Rows from block 3 of the audio encoder of a small contrastive audio-text model, named by matrix and row number. Rows with one number belong to one neuron. Each number is 128 + 32 x the weight over its row's rms, rounded and kept within 0 to 255. All counts start at 0. Numbers have three digits each. After the name is the row's rms in percent of the matrix's.
After each neuron's rows are labels from the 100 clips, of 14976, where the neuron reaches its highest value: "loudest band" is the band of the loudest frequency at the time of the peak; "top examples" is what is common among them. Only what is clearly more common there than usual is listed. The data: simulated sounds of rotating machines with and without faults.
# fc1: first MLP up (encoder.blocks.3.ff1.fc1.weight, 640x160), inputs 0-159
# fc2: first MLP down (encoder.blocks.3.ff1.fc2.weight, 160x640, transposed), outputs 0-159

fc1.155 097:128143128143137081166128128128136100128128143047128155160128170103140101168092104150153137114128148090130082095128128112156145065077128143153196151155172024124119097128085109182102160087147128194102147113161128183128092180139125102128138128173126128109137139128132128165093161080128102128100128108157144078128120182203189182128140121167128093128102182141181128128161122095096110145062116112128128128128191094084170104121079119180088068168181106183096163128128143170125115092064128
fc2.155 079:142122197128185128128071103232119123157113070128090128133128064128116078184132128128103113113126181143128110123128175129159101124114102088080131153138087119151121112119138107128194096150099128153150128128178118115139149150154128128192128137188172128128128123128150128130173128172128148128120128208112120131128128124141055155063150140251210149128139154128107177105157107102182061078128128121128087196128128110128100135158128162128128091184168092133145098128177146111147155119081128
loudest band: 500 to 1000 Hz; 250 to 500 Hz
top examples: speed: fast; muffled (low-pass); pump

fc1.439 097:108128128106128085148092157128104128106128128204066099176128062096116134193128134128128162130126147132128144097151128147069198175128219128170128128085077167128128059068072064170142119126133105128128126090128128116180143109146128128169128059128183122114136182128096198102107128060128079123128074128128165128103110139128124143120099065137128128128150115092127128142164094208128162146151128168128126146078071151145157128128128205082128097164143121190096128145160156103138128128084093
fc2.439 099:157122128055078133152128192180160128128128128127128087145134093128153189128084067145128128128152154127128128111128122149128128128155128128128167120128099125128120142115149191103103090175165128132202147145134128128093136090147117119135124075128130128109053096133151128128161136128128129128155150154192165192109128101126128181050128124154102061150128092043040128128179166074115128113120128128103095128064086139147168195056116085158109128219112128112128128128072128143072099128052128
loudest band: 1000 to 2000 Hz; 500 to 1000 Hz
top examples: conveyor; muffled (low-pass); clipping; text has "clipped"

fc1.315 106:165050160153128128172128128092059128128087128128128112061156197140119128051065128172091106125056157103094081070086128106051128091112087145128100128087156110088150128116114098090075098065142114128128158079112163128201105168128128080177128128110100123070128128128128095128153128065123128114128128128128170109076104159128128128128146128128100102092142152084128106103137128128128186128128129176090105128128165089128163130137128100055163151111067104161128128128081152141167138128128036
fc2.315 113:128159084164119128188182118058130190132128121128150128128176143128127128156128128092098128063164128128072110064127128127143182148128176115101082109131128106068128128066061168128155124102121168128083138180128172122088130105128128131122088094131128128136159114082128163150108128159128085141166082084115137192128204156128141128138142128101079151211123092170119128123166128128095128148117077193078174128152128118092128191103131183196154138161158122136166094127068125056128197145128128
loudest band: 2000 to 4000 Hz
top examples: thin (high-pass); compressor

fc1.451 086:128090128128104128128140157128176098128074160136087157167185093152070121219125091099128112128177128120085108109154183080240128087060129071177162125128106169128089128128095166151142125097098128143109128128128152112180128091112128108063128125153118186128143087067128089101130189085100112106082124179148128128114148132128128175110144128190128141128155128128148166128177128153090112160128106193128103189128064128092107128216128121119128128162208128103129128128103163143113128128163127
fc2.451 080:128106246161169121128113106220147159173128098139140128113128050128128085128128134115088128128132201153120099128128128136178128105092151128092128128128104128138139106155182128128235094128087101128184152128176145135128128131152128128128128185128163128128128128152107128148190128128128128150175144192178124163090094130128067153078146128255180128128128174167128128119144128128128114128128128128149127166128158086156100128117132128128156111183128128151136144154172128176153128131098112
loudest band: 250 to 500 Hz; 500 to 1000 Hz
top examples: pump

fc1.429 091:128106128171046128113116103128128128119110147156107100079143128103128076000114102096139162124113128128128128125128062156128109128128070163073119128105089167141173128128100128128075154128167128139126111188128128075144128128128128128163128156147128128128128160189128128090128134127132128055078085111128072115148091132094063128128114150128117172117195117128128128157087132090201060128099078116095125163129128187051128128049122172185164128128121133139163147143100128128102213128109121
fc2.429 082:059164110128127173106128093076128128093137081128143098117145159138128123118190146124128093209167071128058082128166128127128043128133160128049142128161085153179073128118132128123080203166156119148113150071121128128188128128128128128076105193128114128124104090100173128167128128128102133146176134108192163079128128190093163085132082141111081111128132146167156128129103168149148182095112127139161128094100128175169163192113071135111128121128076088128109090105184105136112128149152158
loudest band: 2000 to 4000 Hz
top examples: thin (high-pass); pump; conveyor

fc1.4 108:128157128041159109128127176128164037071128183158159128141101145101255099187128096128117176091162051119174117128128149128091128137142128144076128090089093193119128144129096148128128091153172128187077185128128155128145214118088076128072079128128060128128132181107122128128134128090155150128128128090107148179128140128104107128083128128148128081128083087117107128186143158128147128128049166128128119128176128101112128128128128143124178081119160115129128139086128149128144128128128128
fc2.4 112:183120104128124133193085128176171142192128128112128128128128128128099168157131178160121128150128099098122128101128094155087128122095174155063154140084128128065128124128113145118112062141151128100100128128106152127072122155128138092195087000098159129125063100128154112110109145093128128157146128145185139148109106128128149128086151106128128080128157034063088091058132134115080063090124116108105115128106098128116108066128131128179128112204147084128116101159093128088063103156109128
loudest band: 1000 to 2000 Hz
top examples: conveyor; speed: fast

fc1.527 112:128128140128128147096155096117174128091124155088088144215096123088123128130096148128128150125104073128095140128139161136128121132083161040078128158169036128090133128160091128136140146154163119192090117155128151128160098110061128098114123097123086128200169153156128128194067091128111175140128116128079088128160128128128128141153100129128128172173123072136128128091146158152151129095193128206128097141196065148134128128128128121144145034174167174128069128173130142099128098193132128
fc2.527 110:123132092076128093164159159128168062125084128129177128148128095096128128169128099147128128128048111139128145128092128156140127125123144140129066136086128038080066165172051143144179133124128081132128128105128128128128127154111116090128063078152129111128109128150128128128177107104194126083158168213112089120128104128173128187128144144128157104128128125095154109118120156126115086069099142128121093081128128109128160116128119151123202146224129127123102115206128192071173073200128131
loudest band: 500 to 1000 Hz; 1000 to 2000 Hz
top examples: muffled (low-pass); conveyor; pump

fc1.381 088:128128066128135128128152187105128087128083133121128153193155150128090102170108157111128178128153128128128128153128092041128128128128128128128168162146162104128129081103074117128128100154128162128128084085128105152128132095041173118133109155172128146128090110226082128201158163086128128105114128128136128199128185146128208128149128115120095128055068128128131183114175128168141151110081138175128139182110128109141097168106106099138128108135089186138065115228092128100104128098159162
fc2.381 078:128103119112136128147128143149156087137128128128041128128119034128128176080071149079051100144074195125201128128111128128127113128128095132065133080161082128128205128128128128128075082104117128162171128083144175065130084055128131132128151128109149120165128083128128153128181128149128145128128128204128128214094050128128137128082081128175176133128128171117086128126153128135074119149169128088187116128108154137163156118128113128128167102170128096128128128106128128128181076092080128
loudest band: 500 to 1000 Hz
top examples: pump; reverberation; text has "room"; text has "reverberant"

fc1.339 099:162128172134128060128128149132128128189128151177092128128150150128170152154117169128151153128128116115160128076096128131084232128155128071102112189096148114068098147089181111138126104161160128115081115088128136221104119129059101171170128099128051075146106073088128128163128129086123123094167117085047109079126128155081155128113178128131098169096115094073143128141128113128156073128128138127175169125128159128069132157077141092097168128128168165128128144178088120128131128168175128
fc2.339 077:128128000128073108159128133163156081230159111119081128128128178055128128132128128130194150182128128151128171174128116128128077128181088157128128104119140087128160128175150128128128163121103128160140086128128129130128056128169108128163128051158141158150156128108128077128191146150128105114150128127105112067128128180128129128102143128112130128128128110128164114146169142068147062128190106157128150074128142128128128128128135128081172128236172087116151128185133143124128128169128168
loudest band: 500 to 1000 Hz; 1000 to 2000 Hz
top examples: state: faulty; rattle; muffled (low-pass); conveyor

fc1.275 107:169051087128084128099142204128103128128059143178182158128190128058161160033124128071082147155153136126070183160128082156128159128161128128190128099152123138068053128118156128128131157188145081116111092128128128154090160128166139084107128141128099111164096128128173128067128146073128128067175136128128139122155128152146106128198087137128092128159122109075152175128133149089128128163128171096214128105128160160108128128128128106108128128150147128140154128153128110095133129118067083
fc2.275 110:128095104128128128203094082128104128090091081128092082094128168085221157114146128128127128128124097128128066122112128167128141112128157128069138077128128216100108142128082150128128133128128128181187128128150097076160100128171125128128128163195090157141187128117128128117212190128162159116166088103097128195159183139128110130128095128101128128088128095102123185128191154136131118128092094143138151128196128149105216146154128193128119128160128128194128140128151128084121114162157203
loudest band: 2000 to 4000 Hz
top examples: thin (high-pass); conveyor

fc1.21 099:125061130115097134106130094175102094130143110128128142156199128078166148195128099138128165128128131128149128128121144218128184128143112200131128060168166123162173128128161095165178112173128188128128128128217167219098113128174165128155087092113148078128025128162085125128128146128055140128144107095153094128126135129152128122128172099069182098098109139170148128139162163082081110139090159128128111170078116128128128105159111164160078128143176125125111159107128128096128128158152145
fc2.21 073:128128111128096128145128160135140095255128128128095146128128189137155131128134128158230144128128148140128128189128128186157099161128128108128128101128076128128128128163157109128063128152128168158140076128128074128126097128128085155155128099128127115128174079117128074117128128144128128128128128160171092053126165128128128130068128128162184149128128092127128128138206128037162040114128128169145128197128128128128128114128165124126128070198168138128184128128162128128132153128005128
loudest band: 500 to 1000 Hz
top examples: pump; thin (high-pass)

fc1.444 106:156097128076060148128070128091128190170169183128138118128201128128128128169128161128150153136128105168217100128162128148100128128159128165128188128139111138128128128128140115088071128195144095128146167206128140128128128128105128158238122100160156160084111166104120128128128137122130076163104152091172090128128128162172148083128176128128042110116128128151153106128078128158128128173078128190073107074156135095128061073098128128089118158128128147187112117107128181128097112155108168
fc2.444 128:128118058128077128181093157112128185134128128128128011095079142142128194127101115109094122128193109097128128111175106128079128139128128128165215128102169089098165118114161134145128129145105128051175066128127095128128096084128099117136128061122116126119128128126133085118166079128115163128156116105106128105132128128138179112128172132128128101128094156053093128128080137108128110128128101166058163064128077128085126183110128048074122111169112103178128212128131092128094160137112134
loudest band: 1000 to 2000 Hz
top examples: conveyor; speed: fast

fc1.354 096:128089128113162176128150125129114161128128130128128131181089091084209098050109123125132128142128072157128128128151165072175128155085154128132088166128108199126134184109095042128128101170110128128165128128153128068105128128178128137067146136157132085138158109128098184128081182096128124125130081097137109102191187095128104128079159128133189084136161090129054128181128128128076100129128081128159128141168121156154128142045081098128128128128179128128180090073170170181107115128128128
fc2.354 094:128108141091135128106175128119102126147126123128102135096052102113140141101087128128185198093128098128082147128128133128126128076129161139128128145089127128089128211128119105144220128128194176128123128070090095142115128128191136125092149241137140116093181213137090128079218128128141132165141090038119128140197115128165085141146058128128101128127137103128121129092151102128099207128128099094121128106152128128125161161171128169123089128128101128109141128150145119128128128128213125
loudest band: 250 to 500 Hz
top examples: speed: slow; quiet level; conveyor

fc1.577 094:084128123105095128101128128164155128058088143128128067128128107066128128135100128064137057037128102128214085143127079177099198128128075128128113110115121158118150110128103075128128112128119128128096188128145128163193119137128097166159128188143107128171116144070172140128141135081178189079128134128128128128128154128128080181128128146182077128086091092145077119140095081128158140086186160128115160088183160104165150096174128136177166137128128099128160150128083172071162128106124135
fc2.577 093:185154130128128135206163170101128128148115148127107106159128124140145128099160097128100118135067080128128128104162128128128064128077199202085123111128187104148116128110111135113072172128128181129119154068128128128094128128088090011164128128169128128100074123135122128127082139077127069125115203157128128144142121128149130122108203126128135062076128042078128113128128172144105099147084128144128161092132084163158155158128128128128121140151128128128169118224190128169128128181144135
loudest band: 1000 to 2000 Hz; 500 to 1000 Hz
top examples: state: faulty; rattle; piston engine

fc1.226 117:114141094079119184108128129128128156128110128083128117173128128128128128128171119089156141110100106085128227133139128111128128128085166139060134161128128081066140137080169158072115172092106102128202065128037128081152162114170128175113156143117163128128142127105065100159128128037152143096173135131105193128157186125140128128098179107128118155128128128081128098145184085154128128099128128074098128117128128088128128099090135103092165143173050150128128132195188149124098160110071128
fc2.226 115:128121128177128129124162128124147148062128146109149128167092138168092172128128107124099128112128128128160128075128096059092170128128161209128081124111178170126102204110085097186097095114128119128088128128091128154106141077059128149128128128079112060096128128096054128107057080148062128113116112131130128128071099107159128128191143128038116118162155156128172128139148128142107128143153102149112087128160091199172099128147128128159128143074163157128060128134099071132110074103190090
loudest band: 500 to 1000 Hz
top examples: reverberation; text has "room"; text has "reverberant"; gearbox

fc1.271 088:119149161162108141072097111094190095168102093085163128179128210106117128154106058122167128148157073175132108128125156128115114112128128128150072128173128084111158164174070194141101094156110157233150139128160104166128118128162094127128128128128119163128128102067148128072086128191128128133128128163135128117128155128056128128109128128150148128170087092147120085096057133138128128163186128070114168128128165089128129116168149153118177083079114128150128128218076080139128178128128158
fc2.271 084:128151126130108076128115128136129128168099124155128101127174153187128088160120121103108099160068056128128106128134128192231128120131089119106128128111110086128124122115075128128132128066105096114094115104172128113128128158113128127101128158147128128136041056163190104128187138128157137152139128174136128137164128148119174128128161128128190128093179169181142128121107124128128066108115180167155118091082105128128064128073106131130184128184110128166123115202223087163158120037128128
loudest band: 2000 to 4000 Hz
top examples: quiet level; bearing knock; text has "thin"

fc1.47 095:123092128105170120128159178151104143128096100128097128128124076128128171128152128108127202128128128128128070111098113153148128071110128078159148138202075092128159099162128080128194128128128128128083128128071142128078128142156128095037155105128103095128165199128186128136102128103128128098128072158123147107129132128133077099135128128087151128159150127130096128128122111166169095199057128083128099033128095218129158174100128128162075128083216123169128080128113132097117097177115101
fc2.47 118:136088141096122155128151124128092128128104092111095149103118101109182128163120096143130120155128066148133128105145165184087128102106128128153161120088120200128128227128138128139173152104160103159142113108136128145128118128182098128128128255183128135057191187117100128065182141128175095167128128097136128156189169115147085155103074150096070065100160111147143128125137163128169129072101085110116128128179094128109135142137112206128128128128154145147138110158176141150128128128184146
loudest band: 250 to 500 Hz
top examples: conveyor; reverberation; text has "room"; text has "reverberant"

fc1.405 110:128128105114128151141057164128093153098128128128152082169108093170138128192154080118125125145050126104199161090149129106128120169148128159168128128119140128114085076147054143110102114103128100137128123115143128113196066123076128103157156095150128189128153154101128070146137146128191107170074128135128154154117099180128120128189113099144097219128014128128128110138128067103071140158128128193128097178118153128134113118090089088128089128165074162140117102128187126128128142070127128
fc2.405 095:128128177063122187128133082101181124197135155102113142128128090159108186090128135128131185128128128128134093128093066162064153203084158123147080128040048170128136216129116163128150073166149133099128160128089071091091142128128213104115153128128128128079118128132086128119128079141128128121076128139072128193134132124134174152159115166128128128089149137085097103128158188145105128128128152050087128115144128128128132138128116116080128135128164128084120128128049139110106128122162080
loudest band: 1000 to 2000 Hz
top examples: conveyor; speed: slow; thin (high-pass)

fc1.326 089:081128183098172128128148111117113150184066164147128108089165061104076107146091128078089128138113122207161128130128170128147133064175130113101128140128207150141172064128128134125106088128151128086081194118102061110193060122155170103192054110128128124128090128128148157098128144128128166154128097174092128146159064096128140115101147128158119155128128146179107116128105128185096146185065128128075128128099153159128130128170181105127086144128074112144153121102087128073148087128128128
fc2.326 086:144134079192197088128128129128168128128111128139128148078096183128173128147180128128150155141153138128128160118098073143128090174128128128115128122150175143152133084073128128157144185128161076151180097210154220107109162128123115074151128141141136128162074119074128114142169128151085092098123128082146056142128121128134128175072124182158191128100160190128128123195179133070127128192141167196128128128092091128096197128128124146128128145128085128063128071112128102111128116128171142
loudest band: 500 to 1000 Hz; 1000 to 2000 Hz
top examples: gearbox

fc1.210 101:164074063141128066097129118108128086128100121097156105052109147173165128128130103128128128087124128128124163101120087149114128105128128167154128128110131119167174128225085175128128128128107128150128181128120154078131154128222139128128160105176113128113135083134159128142135084173203218107092163107088120039128159128136087069120136106108128128128154101128141193154062053093115110128128128111142153128175128128153096076076100128134146128128171122128168128066107082141128110176128067
fc2.210 104:117126128128148160093128081094171102128215053128128128121128146128068128142206179128154108161147051054176106185135134100128087140078146116090188087132147198128055130155072114128128164210179086128123133115125060128221128116122111128107128176128128088116149138128133128148099128128140128151139102150128104061152124128119112128128085127073070128085120128128110109105128128192165128120136177109128153138128103128153119201128128128143105134096128128091117107128168191089132123088128174
loudest band: 2000 to 4000 Hz; 4000 to 8000 Hz
top examples: reverberation; text has "reverberant"; text has "room"; rattle

fc1.489 088:106174128128114168188149145128139156161128081128128083249128093165079142128128095170128128106128143095128185128128127133128093068090110128115128094163138128062154093128167128128120100113150133156160128186058152128154149142076128128128128128151119128128139105129160128175104128141146074128138093183128097163110111197128139189157128199233107128171184122097149113128133128157146128128151188171128142114062152128148128124128128128112072140128169150152047190161128128160104063093159157
fc2.489 067:137103192128128128128109128210129128181098103177168128144174050077128124147128107128124118126106173146128123128128104099148128109128128134128143128135128102128102128128153164128218111100128128128170128115173197128128134128138128112128111130128128128128121139128080101149207070147135128085174123244162128180141080128154075147077123126245171128182128170128111128133133128117128128128127136128136107173128148128145064126103106128118167128246128131139128172197090128128128169193099103
loudest band: 500 to 1000 Hz
top examples: speed: slow; pump; conveyor

fc1.278 091:163128137128117128182128116153082128128128138121128115128045055128094128040128128095128128097113128153128128098128070128128113128146152186130192128128144145128124072120148128120128088070143109128128128171128137163098102128111128182128128113128153128128128128208084066128128114109193094098128128132174128211066128121128177159133192101128122128045156128212060105136128138128128161082128128173124086098128193154052091196163125128170128076144075147153096128086087128108098128123128128
fc2.278 102:167079204147121205118068122098160128128135155146143061093143064128128128128081128163164106128175169111136153128101171128072196091128128117125186148147111082113134149128128148162180068091128107128131094151152164128128128128128163184150094128122072110131128128197160150114213108128098093167128128152128170227128122075128130128128130128194128128112163122128104130128128128128072128128152124062128104128128141128152174109128068128128104161128128166128082128128024128190128091128163171
loudest band: 1000 to 2000 Hz
top examples: conveyor; thin (high-pass)

fc1.135 099:142128131163098128128133128120128128078110128070083128096192080128135128128128144178078097100115172172195149128128131087064128128203146174128161106117128128164171111159128128133120128197123164149159161138128202043094128124128184128104152144128093082128171102156116128095098197081128160142128084094117109089128159086137168095128210058112136078128141132189122160128128161159149099161158115081128128075095128119128170101128072150128151052102135163133128099103110152110078128127079087
fc2.135 095:128148106128187092031128134081128098157151128111128128128055092128124162153183161128124139169103128069103098159128128128113116162071149098096128087128128157229084079128058071128092158179128060128128128128128159125128128128129124133084128121128169081128158128083098077128091098158128139121096158094126101153128153128142128128087099161081128129128089128104128126130114128067125160128128155128128205172128128153208142128063141128142079128128183068124114044128119073128122125158202128
loudest band: 2000 to 4000 Hz
top examples: reverberation; text has "room"; text has "reverberant"; clipping

fc1.321 095:097177045128160147128128128043180062170073096068081128128144128077128106165080106100128170104112134144119131128119155108100189087119162109112102144124111128128106144114128163174199162128127118128158097083087089128108168153090097112098101088140111193167146128144091108128128128119128128128136124147128128128090104105128078156146102120196142097128145128162144212128187176152157128116128091191086128126183128128112128192120169215166128067184188128128128137177118151128128097155120116
fc2.321 076:128080182134128128128128128221163086080128079134114119149169074128085128189080063130142124101106199128128117147121123140169128128128183128128169128128097110128128128138128135132199057114170128124172169114162137128148128105151097128128128067128128067110128128161128169128204094128190100116156131237128164128122097130121128156079142110234154108147128171110091128114151128120127110081103144128192099120128151128128128128121098116117134132232128119128072128158128196128128128128078128
loudest band: 500 to 1000 Hz; 250 to 500 Hz
top examples: speed: slow; pump; muffled (low-pass)

fc1.282 093:128152139128128081212106151134098128082152128121097128173100089128084103128060133085106122128116097093128128147128114113163128104100145094167128118136091091155099128128151098093115165128128065128117104122134132185095128183094123128105128096150128117128170162095128128128144169114128187120097142128109080139083066101165112166128186128209082171172145101136128128085152128115164137128133060128077162116170128173057085185170115188157086145130176128149049137206170128159099057097149164
fc2.282 082:119080211152128159131137133208146153115059068128136128085128059088128117154086103143128110109128156173096110117128151128135107128089173149173128204120117107153128143145145108128240064110120109128144131128134177183128158128160128125130128128121128099128138143156114157099226128162166128128128128209138147153128114137128080136098148125225127081125156190112128112131102128128128082112119128059137112126130117064136128146128087128128179150203170134128152171162165179175136150140142128
loudest band: 500 to 1000 Hz
top examples: reverberation; text has "reverberant"; text has "room"; muffled (low-pass)

fc1.322 103:195164149117128128163171155125142199128103105167155128086160101143184128108119128159067166128091117091175152128174084124152178120128182128128128096122128128128128078103070128169084128128128128158116128128128118032146072175128124159106118059187109066116128160234128169128144085089046102167165140123132154179128080110134166128109097132128128128096074118124102128128077118128199108128133094152157104138095128191128168128117128067151175154128128104128110147164158150128128186128128128
fc2.322 097:142177162128176126103112141144128128129102093112173134128211128104128152105130128117097077128128094128103160128144128167173144075128082093096059136128128078128120119030110146128114129137127130128021128128139128150128154128128059128124116176128062128197139070128140128118112145106056064214100128080146134093128145072128128131124128116154091065112166128128128109080128128139119108175128108045101079097108074128108084128087079137129170131110100117118132128140128082128128198079128177
loudest band: 1000 to 2000 Hz
top examples: quiet level; thin (high-pass); gearbox

fc1.455 109:178128128108119110158128079144128164055225156145128100075108145146128101128134170106128128134104075113128128096128128057172128128128133107100075153100146161128128125117128075128153089177196065187095169128158149169128152118111133091202093145077128128167156161121152081128128090128128128099133128128090179171126130141042140128153098151128141128128181158128128190091084090128111128128128071163152128128171128068121202138157160128096128128067099155152128128119081170128085179159128058
fc2.455 133:130137031125128132168122145071132110174128120128132124094150153077169128165133047102130102060141128128077128128081128170154182082128113161074128055128128134095114128112132169184128153080128128141128121209080137157164128149155128098106123064184128139117128126118168172088128181079138148128124099110133078128128128128132149084141151097141098128167148128135154128128143183128128179132080102210112157079128175128078145138154154199128125157201128150161082114123095166086087128155179163
loudest band: 2000 to 4000 Hz
top examples: thin (high-pass); rattle; compressor; machine: conveyor

fc1.496 105:052193131185165128041169154128128133076124153168148147128145063128128070128175093128086188125128106215171128100121128128106090105102098128128147128128171128128169088109092140119081164208128163128128128147122078058190128102128155128128128156160145128128137090083111143054125128107106110128143128133065106129152128175128055128154163093107130172146110097124112091131075128164139160085128166110097074156128169131128209097083139164133142166132084094128164128150144144128140128162162146
fc2.496 115:128172077178155093102128128090128122128128145160111164080128191099137109149110077166174128164094065128089160168200082118128070101144161115082124128155152133172111122128127071128124240128147128108128151128128128107142154127134091113091128150128123105137074084067136071128128161128137053144155169066128055096205141161141160126064114128161128113128140141128160128170125121128099184138092147182132128094128116146136203152089128120115128155139103078087174134110187128121069128139127164
loudest band: 500 to 1000 Hz
top examples: gearbox

fc1.166 115:128138128113113186128192182090111128128067172107128098128120103128179160128158097171094096209136128196128128197166096128128145128128138101167128128128113128110154115191122095128177118102131087128097128128085103134128128128128104113128147079128100192090131177177108164138092150128136161093160062167141183137145169117128128128144172188102128180163075165187184076153111151203139128120128212181104147092128098114128128139128136081096190128128101176190124119109128128083161077130106128
fc2.166 102:128113142128188152116128103130174128057158125132126147143128128113099139211128122128121128074174128128130029128128115092099126128120086128153128128128128170098128128128099148094030120128129102169078128130128128119121129085088174146065209128119116128144117141128097128166076129208111114128067157033104093128107138128128128128167093162045128128163146148063128128128174134158088124128153128122128157165123108169088184116039133128162113215083128082112077155116128128162128128128128128
loudest band: 1000 to 2000 Hz
top examples: clipping; text has "clipped"; gearbox; conveyor

fc1.330 107:159154079080095103169132205068167128128158128086128168128127081131113121063128128070137061104128128101085131161171128061192128128135175128128116097118128128128103105069100182117168150091113139148158133172102167154172078069062099081109175090128081128141128125148111079192128113071175142118077128107148128092057093152128123128115128129128128155106149114103140138128128084203115155130116146181116141169128120098094083205172128154128128158144150163152057128172128128127128120087128128
fc2.330 110:138063234170189170135128128163128128136131117162145097100128042128122133158084095128101124128147209128128098074118142128128137117128165121091128143128103104097110128128142128126162078128128069128128121096123201133141114046128168128180101128092128128116128081169128172124149072093128101155090128178170128194128113128149152080161148080132059105124147169164091084143126164146128128107128141128155090122078081144157113113067071123144128100174082128134098184135042128176164128100128130
loudest band: 1000 to 2000 Hz
top examples: reverberation; text has "room"; text has "reverberant"; thin (high-pass)

fc1.332 094:112128128128128085128070128077108119128161111165098128176205128150131166128128182069104155140143147145128143128128155128095179149128128139162128112084141116083061142153138128155216128128130128134128128090128083137140073149161128128227128100157150184078058152121123128113079118144128097108115113097128145161128099128231098068204128144105106094083146082079122140086152128128128152096166128089162157067115128128107121132073128140128153038128180095147116145078130171128171128090099128
fc2.332 109:128116051115086128128155171172108102140128143085128091117128157140115163128107128128234128115167089113128163184128088184162121064171171149151128108175138106128120147116165156128101108108146112128140126120159128112128152165180126128128128000097128146128083083139128074155128142128157108096147172166116121155118128124110132153085118104111055124152121128128128114129161161073102090092156071195073173072133128188133171139148168147127128144113128080128135128128092128065044122154114092
loudest band: 1000 to 2000 Hz; 2000 to 4000 Hz
top examples: conveyor; compressor

fc1.507 109:161149138075128182137128071180072086106049128115097128152128194157097128108128105128059128160141097172128128128128177075091128142128065081109105128114193128128196115128142138156139080128102162152193164128135080097195155111123137128145142127128124128174143128094128094113169119129197128112108156131139118128128097128189125113147064128123067129112045135103128171114104097209128104095092128095089177193118128105133137128128090073128128139169088190145128120168071145098104128101103119
fc2.507 116:084138128155204103128145121125128114115192119078121121187064056163168124128128211128088140087127190128170040099088059117150115146128128165128128128164079165117128128118128114160095128160110128094133172114128128026047114088128128093128153087112154119162128108128128128169128128104073147137128085166061094121084146118156150108128166096127160128128118153128063158151128125125128128149128128101128128210162123147171128111128122128094128183100128114128128068168075126135128113047148102
loudest band: 500 to 1000 Hz
top examples: speed: slow; pump; muffled (low-pass)

fc1.240 098:070128128090144117128128166054162183084108127128128128175168130151128128013063146155128128189128128143030184128103128128128118128128128141128128128145132128128128128165092050070128102128104111128110128149131120128128128170128167199079083128166145098127175176075129182058155150102142128105164128165116128102154128128132128070164115122128128112182115101112079138165162153117128128128110128095128135176107128168156037117128162128128095128155149128128128123204187128167074062128128167
fc2.240 111:128128137098139130128155072178128128086098107128188109075047095083148112078175131128128128128128159093114151102088065127128128072128180128197128164072167115115097182128107103111162128139128175149185128128128057135130103080128128128128149128192098146083130128132060187141150128197128173128133128114088165148186098118128098136128157126082128103091144152097127181115102140108128062128144132118128077128167128091101143128205128126128095146065111061128128060128128128100097100128164050
loudest band: 250 to 500 Hz
top examples: reverberation; text has "room"; text has "reverberant"; conveyor

fc1.118 104:144101128072163154204128181109076128174180160077128128128071085128128220053166128158144076171126128128154185125184161079163176164170128090089116146078128143131128128087166128130098147138152139130091116128140121128126128124128098128198106128128128112128163107161128115128171128100128128107113128128156144107156112128128152151134124128134070128135160182111112185136128128196133128128128118114098104102131160062076128118177129092141160180147020121080128077139128147211196109099128150
fc2.118 099:169099168132167128144088115097171183128122142128128070140163105098164090119128106173117138137137228128128125068128081139162128128152105128155172128166128129145171120092128163172133100092128128128157128128110178114054129128077157196176182128128072130135040128128193128116128074066070128152128092128193128156088146128137128094095128080203125173093112118146116093140175128101066166128161120178188128169128128160100157143052128138130074128170120128128105133130093130161128101128128149
loudest band: 1000 to 2000 Hz
top examples: clipping; text has "clipped"; reverberation; text has "room"

fc1.414 103:121148106186162128128167128170122187088110166179093128128103128104128128128128128065112160132128150176176122128145094067149079164192128162128154128128128109155206128086128069128128177191128153128121198128175168128104128172171084203128074056139137128128160128129145128169128128151155120155160128091148059133170128128128143118167096088128128162163128111158043128142079107128104160090054187128167065128128128100145128092166128125130100128128077154152176128109074100128092128120128074
fc2.414 127:128128072159189120113136128128143128166128077139123125057114206131128140145113108128125094126138093128149204146168128055131128100085101128140157128091173128128125097120141143128128210098124108144177128167112128126123141128154128130128128093171102118128174128007112128124177182135070128128096152091064054136128173170128141136079125152128161078109111128073165163182128077117115128122101155187138120107144190128128179121113122116071139154203120128128190089094140159128071145160128158
loudest band: 500 to 1000 Hz
top examples: pump; fan